config.yaml
image_size: 64
encoder_arch: "wide_resnet"
encoder_kernel_size: 3
encoder_avg_pool_shortcut: false
fusion: "prefix"
fusion_encoder_width: 256
fusion_encoder_layers: 12
fusion_encoder_parallel_block: false
fusion_encoder_inner_norm: false
init: "kaiming_normal"
epochs: 4.5
lr_schedule: "poly"
weight_decay: 0.1
Rows from block 3 of the image encoder, named by matrix and row number. Each number is 128 + 32 x the weight over its row's rms, rounded and kept within 0 to 255. All counts start at 0. Numbers have three digits each. After the name is the row's rms in percent of the matrix's.
# convs0: first 3x3 conv (encoder.blocks.3.convs.0.weight, 192x192x3x3), inputs 18-35, a 3x3 kernel for each
convs0.20 106:165115108191120124104090097133173102093064081111166114122097155146075160134091127156158154112108131108099131148179154114156138199129127146139137092134132106055117086137160107089081159125136112093130142089129080118164142127169051116163098115088091130132111180158135142120121109132123093139108100108138170128184110105154086117082162148168118095151102122121148076146155193167174125123083154141105102171095124151102141153127218123102130132154175096109146083064139114136126144120171097073101
convs0.21 097:111146109118114105119126197072121158073114164119132140128151097125108148167123142111085153076093165093101093098112160081173099144128113127120113075148138117145167072105083082126127143112127101104117127113069154105144081112138124097109211152157148126150152145197146147171134178121108151124091123088120093166133185130146134112107186110144196106094164133133157150170133137151103151091141169071118113119103180127086111138097097130113126117150189124161111152136111129104068083107121121142106
convs0.22 097:160153082146159160129162125096103145170109081177107099152125145146120131152119097103120129151104131180116102126118097105091136118083161136144167123107133155165133177099117164202170171201134144075113087142080142140087132122131168134154118118108144169164090152141120147147169115071095073144109136186170166149200159065147078080082146177151148122153148134111121183145194179145129163118132176093134143132122147115088111095089117105151163154112117098115126120101107100117115097054068120114082
convs0.23 099:127148114128154107125051099096143108114085099046098106164117115157135092156093043083139173098089180107154181121133118182095141172125116159121133141115178118109124154098122165130137136112157125155141123109128197147124094100128203092078143153075173108094160110066118066049163116121151164180111102065144069151141130114159138155106080135166123094197056039167125123113139156195111131156141124153140130047114147094055097055085135134134141141150109083081156058163137113104145056122093095102029
convs0.24 102:115139143038076069128055117163114204142120140105084101138127134141168096148144108151175114177119140144093162088117078145146126122157141128113149192115129199097116117084150109115116190120097142141161184171172152122108143132127074096146143138121013098193104133131167186179168113166136153154141147151115123139151125175178090110078108121103152117136082104135066182077119153172188133141166128205128154162089141236084139105159122122137140170094166151118189172082129118109058110108049077097101
convs0.25 102:151174114139107120131113121145110105124114097148146137069158095144102119134065166111143076152125094103101151098140106121107083101131076074083055120074161082102171179166086183182150178144132087081094076100094106123115112135063116081136113089130157068142137161182187188246089137149129125098065043122112095164171130200127126146139117101114092135118099132157136134077117153114134149074078042123159108160089091139093119088100053114113114139123147098131154168114130128110117107082125103140144
convs0.26 101:132174162090156088130159158159157103155076142159142148110148128195140072169139105063085117111118102129159135104113098142114145145134122057100112171112110103163146115092120121129114122146202126106089151110102134089105141122094115123056185128103103122162136069134109108150079083074142147173143179071102150117158145143117147100123127122155141197152153213104150163135174106112189114113119082121122156113100139125086088105076088149081124120117135075129101145104155140075059084114069124123093
convs0.27 098:149145158153190158139174167147114117144107114107103092139173111167137143119168137162128112201224136105128081096145079112101137150160140084146129124097121107126085180116048149207178149203152133141141190138132075124132124105145158097115093135129090112113094151118089169136085157151083131152176160154087120168115133148136127094094165111163231146084165197104106139134112112171107146097096150211139199168104136114092130111167095119164094161132124158115135166102145096120189127116118096138131
convs0.28 096:132148144135130094143157119113067119109099109127062088121139152147182103137131090242075130145101126126061159081117196178109086091146166123130094148099067098145079142116121200110111169201139064172159128113134166115119144128141125095103157147173147128103124112123122132120133129097136133155179160135068121168073095194136101103091122156120183162127205148105089112123105203090116154116136144159144065166124073142089059098091140099108157132117090141130133114128115133125074142069110143150152
convs0.29 096:113135167153125115145199148139130124120117120121140118098059085059101096101070066113137128127103153165121103111155121138104131160131087073113155089111132125083100056108114087121166135131133093124080068080079123100093141078110116121131126058137138122178213085192134130170130146184104095169127098085127151183115142134118114156117107103154059088102180118131108099115133131109117126088078093127093063155091094124095075156155146086121097117164107096085077149072087093124168125113112134119156
convs0.30 105:156087133095108117020150161110166131081125171083121126100175142114156124131073133117152094170117084156213078125146172100138160120196144138145104158161085102076121084135054149092086149125107145154084143097111122114158114108123130131152108127122143152175094102122190124083122116140153163125084125065119172167080101128105139154167184113149106133140132172180157097122149111075123109147168157157093135120143150103083080178126133193133150157144117139148070148138135111075104085124120073126122
convs0.31 101:110126120119098127117191138069040142150097141139206122094172161116164137094059169178143157117148209110121101108145066195100057134122088133139175120084131113137150146124126154117115125078136150079095146099149125125125134105120127114164051092092132160110128130090133106083109149145114119164200171107160085113120142163103142140130123079069087106126108186092094137134063119089147154127136073108115167173148156219148153156169088102106153122118080129134114142130084079146145148207171136137159
convs0.32 092:090123145084105132128152141110187067157129163157158145086149073107095158099108138156138108124127114111197180107130092099143115083133124192102067135171077126161170118106089161094064112129128089172133130108110096105158133164139086073144133131134141113160105135226109113111141154100122145095130154086154148092133125143119110107053100075049080115119135169132133074189139081180073145161131080102103131141172122071115042078105087116148119101178117163125184056147140112213085121136153079140098
convs0.33 096:091140167143175172171180177191149119125137110126160066125147137097148062089118132128168142109135091105142082126089092123184098148126099093094075153120127114138072141137076125160157111117094126163133130172119135111159132132060117153086128061104181160151193127173125179131177100128101079138096107112115164144128089095099127145060122143137106102164098122129138107147152104125100148099146082059143089158178120158083107109121133101169152137134117090084086188145058089101048055105092084107143
convs0.34 100:067165121056126127080169104116145158093133125123122115106085078151103081159112113208177061098158126186099069100150185131121142137133211133089097182132182119116158148123072114112101167059122132111048107072041090109117146137099112119119138185123147155183127155107093118107144131119095148182104122125108103103128153132128044142134107164083153183086196126164113166145133155156117101102160129147129113120063025164123156101162165141126113117096083150114088164154183113120127126119101086128137
convs0.35 101:119181086123165116127162107154078112146116138176152102128118100150108168119100133147131079169144144123125087129127103101075089096147161166160172128133168130103155112156150150203152151164116093111084138003130111094116175122073119119144110132168147139100116119160129067133061125156157141140174172136107119155051145112139106107162170173116135158120159093097106113116180115176127155121099110104135167113150106116186206162120139159145174166106125095119127116200188152093106129133129120117118
convs0.36 099:082152154151167182139167141132128105104139123116107139146124174152144097148147126110052114146078134175129103098103139066060157063070117191132051152132116084107094109102119056159091147154139131156084157116105162132086133125074184034145112134150185133133151123091145080168071129145095122109098111157125186191109121164101096114128098043139196128167162149192143097142158098073130072143132112147124131137094116154086047138096069140136118113144120165122100137184098099106134027138182069090116
convs0.37 100:049093118077126131086130144122075102133118148102107144133121136084115135129145141140185118109167211099158175113085121115106074158143116143129149117158114108074115105161107116072162123147207127149135106088140103126127144114142123132120095141155188108128128122123157114118147126131121125150169104196162142076161169032150077146078117128121103125124089149177046142122136138151113152137169074168119133128097118104180166147107141183125133114116109124121138106146149064119167139114132105107060
convs0.38 097:128126139164110119135129127122177135195139157141123091162202114126080141073153105114098118139157129060087123114139109102093099147128139184130138125130147075078145148126112082122127113130133127127109080122119072086117168161155108140138110099115112056160120138123077054133149131173179168187124144179104146174128185171129177164163140168115200094118096111169123135097136197111161114105100114072139165077120133086082138092083109099070064086162181171169148095084132111069110117144167108133064
convs0.39 094:146162113122135141156152124067119136136080121096140112153130092142128129165148163149154126165115099170099090131092110137123141179132118082127071084095044141156105114109101095084164123106146179135129152129105165145147093067070129134124126136164129106116134152149141137095085101177124166163148083120099165100153158108163184147109113157139124167163145130055099125149089169139209226152126114125143127080105068139077070132114102117148162157134105075144081135110066119136107118120114143114101
convs0.40 096:116145102121159102153157082115141085134130131156165124121102140137069108174128129167101080113158113165126101081157094151098103143099076123155213150169169127105171123108177106109145159154107079099116153086099120162099103097157170076132149167083094167147118117118145168148108125127132133110137112100124134096132166138180087138116093086125126125101139125110156144062115157105151108138112089111092111170077098161161202167101150096131142084114127142189167080041116085106127120103090197195092
convs0.41 102:117129133155171135090144140162176183068101175141155131148128132146140119105152120160180206192134148142175159082075094139143090132147116094185060147149107113096134177085088139093153173178100109094150105090134112097101087121083096145146086092083140164091108111068134121099102139115119165149161144135160094125133136089122124119141153189116134107119110113141146127115110173170112134183138137082086115100133088095106155098118191163163173206112099147187126129172107080117090139121119147104105
convs0.42 100:127105102088136124135130126142116099100113097130110150171054162155145144169076140144143063147100133135142175114079120134083117111144090166119162150080131150135137138090125149088073116175125166131074142159102065087112148137149115051077060064068186136089104138122146140102134164108171137130153132108154113055105136143110177160174109102079125097114119113111119087166112117120095102104145111114172193141110171137110138156082042159144114138117105098089128137123114072055098136124119153140177
convs0.43 096:130153135118154101139146128167137131154064097202097117093139157164128111124127129184165130209105124150118129124094173171082101143163123111113137157124111066088121105165117112125108098108088142208138076128120164090117130093120117131104122141083109111088128157101093089110115103164106146168060085126126104151115075085062143118143135103114123104123178099121112118145148134068149103092127180149086086184099107147148144134205173069155177075077158143097090087098072093131096130160126102130137
convs0.44 100:122136120112140110147113102108124060165159083150156187186132089127131127095121144190107122079143148160145177144153184137111146142093142127130133157124145164164132137135124145118134085122176161136109083160098119162139137118170103103134202146180140074079153061154114138199121105117096151117069111110111114112155196103144141108165134178118142185167105129124068127146145065124133162199162170138181133035138074084140129095096128084143206110086127143135091145165095066109147062096121183079101
convs0.45 094:161087103058135135146108111092092161139103130147197124085189181091137109134107146164123143115138112120122130025121074109129130083076066122133178107150179160100136142119164127121147061089145165105130134112117085149131127062140151161098129177121162124138155169152141092168194066151126083126156142120125123155136102104146140092164145128141142177168107125124131149048115169192142174083120140119143105083143100106144098102140134184212202131172086149116135129091146089085199055117155082139136
convs0.46 103:116146123096088113039106174134109138117124159149119195099160109070142189115159143094193140111123159147090125130106126132128165085117153173097116146136131118106144096161085147159098150075055106126084115106135100133106114136092127149158098108126089069094106157139086122124105144164095112150153089095141093060181140093149146106120117091098118137084134145166065072156127061167110161175224136155164128151117083169163114124125096125109206136136140153119142134136096106145086065105127166141199
convs0.47 101:129112097097123114069125158173107177150097164144180122145096155130120189096135103072155139131137149090140046121149078111128137103128126131122107104137153092119063146147133142116122131136111152143134132141165124109104086125092175131141078160125140151126172172239098107134090105118097144112193137150135138133204122073143092203149158094143133161115188135134063139166130134109141103159156137123109150106128173113113133120089184098118164092145172185118073170128129099085122114128089160117137
convs0.48 104:081126145098120130154120136133169066094157108100142123180153071115157138102145181063121132104145194130137166173177173129057143148157164081140111131093092056139062091118144084107142146114166143083091133142169102095131151117145120079161148118155126126164067069089132087046110124111152080135108068084052136125013101100116150138114186151135058150098101152098139153097143140118104139096159108091178136096152131111146146146136156168180215123092129063165113089049047101122160090153106138165131
convs0.49 104:110088087126094091117151167127142112194135097109119100168138134122165082100144103122080091136146107101107120169115113162117063159079159134139152137145174079134140106122111131039113119058079156117127141137113104108109149200150101080142133158095100159170131187154118182135122123132104136142103102126142138151172123123176109110089129139142106115124108158138153140135117110101051110122138117142105059137084104155081097104082152088046142100120128124136122175104120133098143064076081188138142
convs0.50 104:137142166171143100178145148120111126135103136167176152070075128157078136149176147167126124158081093165092108143096077113150079158091170135143118099142132143148129137157150137084136125081104079104084139166096121185165102092158183092166157139135147154173157133206226185203078151101110102134127136079151108161152145088219174193164097084120151132144175127149131146111127088150165147134089077118052065115139081118101115073130092139000044113124149125146122119090116043147155128157148139135115
convs0.51 097:109075079083122085182172100142122174165123163185082169095136117132144126117114148079132085109151075125161099117107127123122078159151117165144100094100048183175100116093099121171148086175151114155128100144104089152075103114174168108156139139110144081134111065170050111106096084033094118115130103146148127111101135160119111068171113043111146144118163113130193129072191063086103127070127126162153154094100130117173068121119087140172121133157197155109145161146082111106117102133142146136092
convs0.52 102:121105105120137098081141104072057114115127078114127134069138158127160168135106136134198118105134152178142075101121109143145176112092148094151118129201107079176139165134156204127174139086116064108076091138103073117111075128126089108103139109223199157150196170132167208154143127150079163096115160133169113119128152187061117168059128146118138190127155116116100119082199125131113151107088162162170171118178152108097144119150138130098100108128122110149149160199155148151166106094162097097190
convs0.53 104:132089137097135114112091164151115158170177210109169122121119140148140172118122130208106115157115083101124113092064123165116103188112147111143161128131110151167163169170146169159128074098083070110102127196114091143116101159134153159165139130107171162140164133105121092113125107175167105169112091156083138128133092110153116141168160112170134066130118096094123155074154147078166181096113102134134098138133131178179159150140092072119117124119073106107151164197147096120169097108116123124041
convs0.54 102:085105101144080145103179144112115117073063098061144149144153113122159098109157109160101059102111113129118116142172139144194129101138147078119124104105132173118147107142170118155101139102059090121131118099129104115117122121102144140091180145155081133054116132080164113173140157153122104054154091102143044063192142150180112128096150136115101099184116117074078121082123134168151137072070185118196167157163181110101131066134176127172137118099142139143107188132092124168141137112145093109071
convs0.55 096:137146122184111081126157130077157166114126132204151064070094145086098162154127031094054147109130185082143109127136207142133161101167143144150158152153136163173095142147149154148129215131104121117115089077091144146132114083112139067112120186109100078153122179115207147097098120185109103129099159109171082082166136135136096151117121161120162119138181119186154160115143106173157173117116034219135132176105175108053156092112133126083149135117154077170153061149145153094094176090094134134127
convs0.56 099:119135115162105106092081150133115141121082124087108124080126063122161173095155142183170173147124110094143116057184141143177133113183135145120139122110095136122150137102119135103101094184132124149124126158139110108125109084104106140119143139145101124103149118072159163089111155083136187098087074116108093089153079132174113079118111046139187144237125143078119087117135126151173098104168134170175182161093146093123148079156123136145069107159125144129114137124125094173125131162162093115093
convs0.57 097:097147146130129177117089110160146078121154154161114116109089097134132103160112102183155111189140124104123118099078101125103073099111087166081129125087195112124175164101110135130112144142082137095098126082083168096160139125108114113141166160231153130139122154155211201165160167130136144122092099095178126150104136146106194137151139074140135104129128095090120154130102208075116125122109088123124123133141106162064111100068089161106147103076136123078105136144180212154121143124116140077138
convs0.58 103:159121115131066108141149188128162106184093119228163134109151147162140181129106173122096149192140088225153123144144165066065139146119123084120113124077131116140158105129088141089129154118132074171142164124138089119147123132147156121116108066130085152156093186123148190111117120121125109122118087105115141144130114165091122103034055116116143101136155073125157158127146126143083154035166125067136154157111137107064125138142101077171112101102111070122164134108079144200119189151097120128132
convs0.59 097:103141174136101128139068122212154109155093125119094156194128122148084118133156161147146161118184153134099125113134088144123117110115122208110100128216105107077124152137110202080122184096135148104198105122120126137103146106126097076062131130128181144153157194065132114111095118169133147240074090162168140178073188176074105105113112127131110113160137111167151112155109140129112135088151108157058097163046081169094136134094117165111129129123108145165146113129080166101064199202137125086109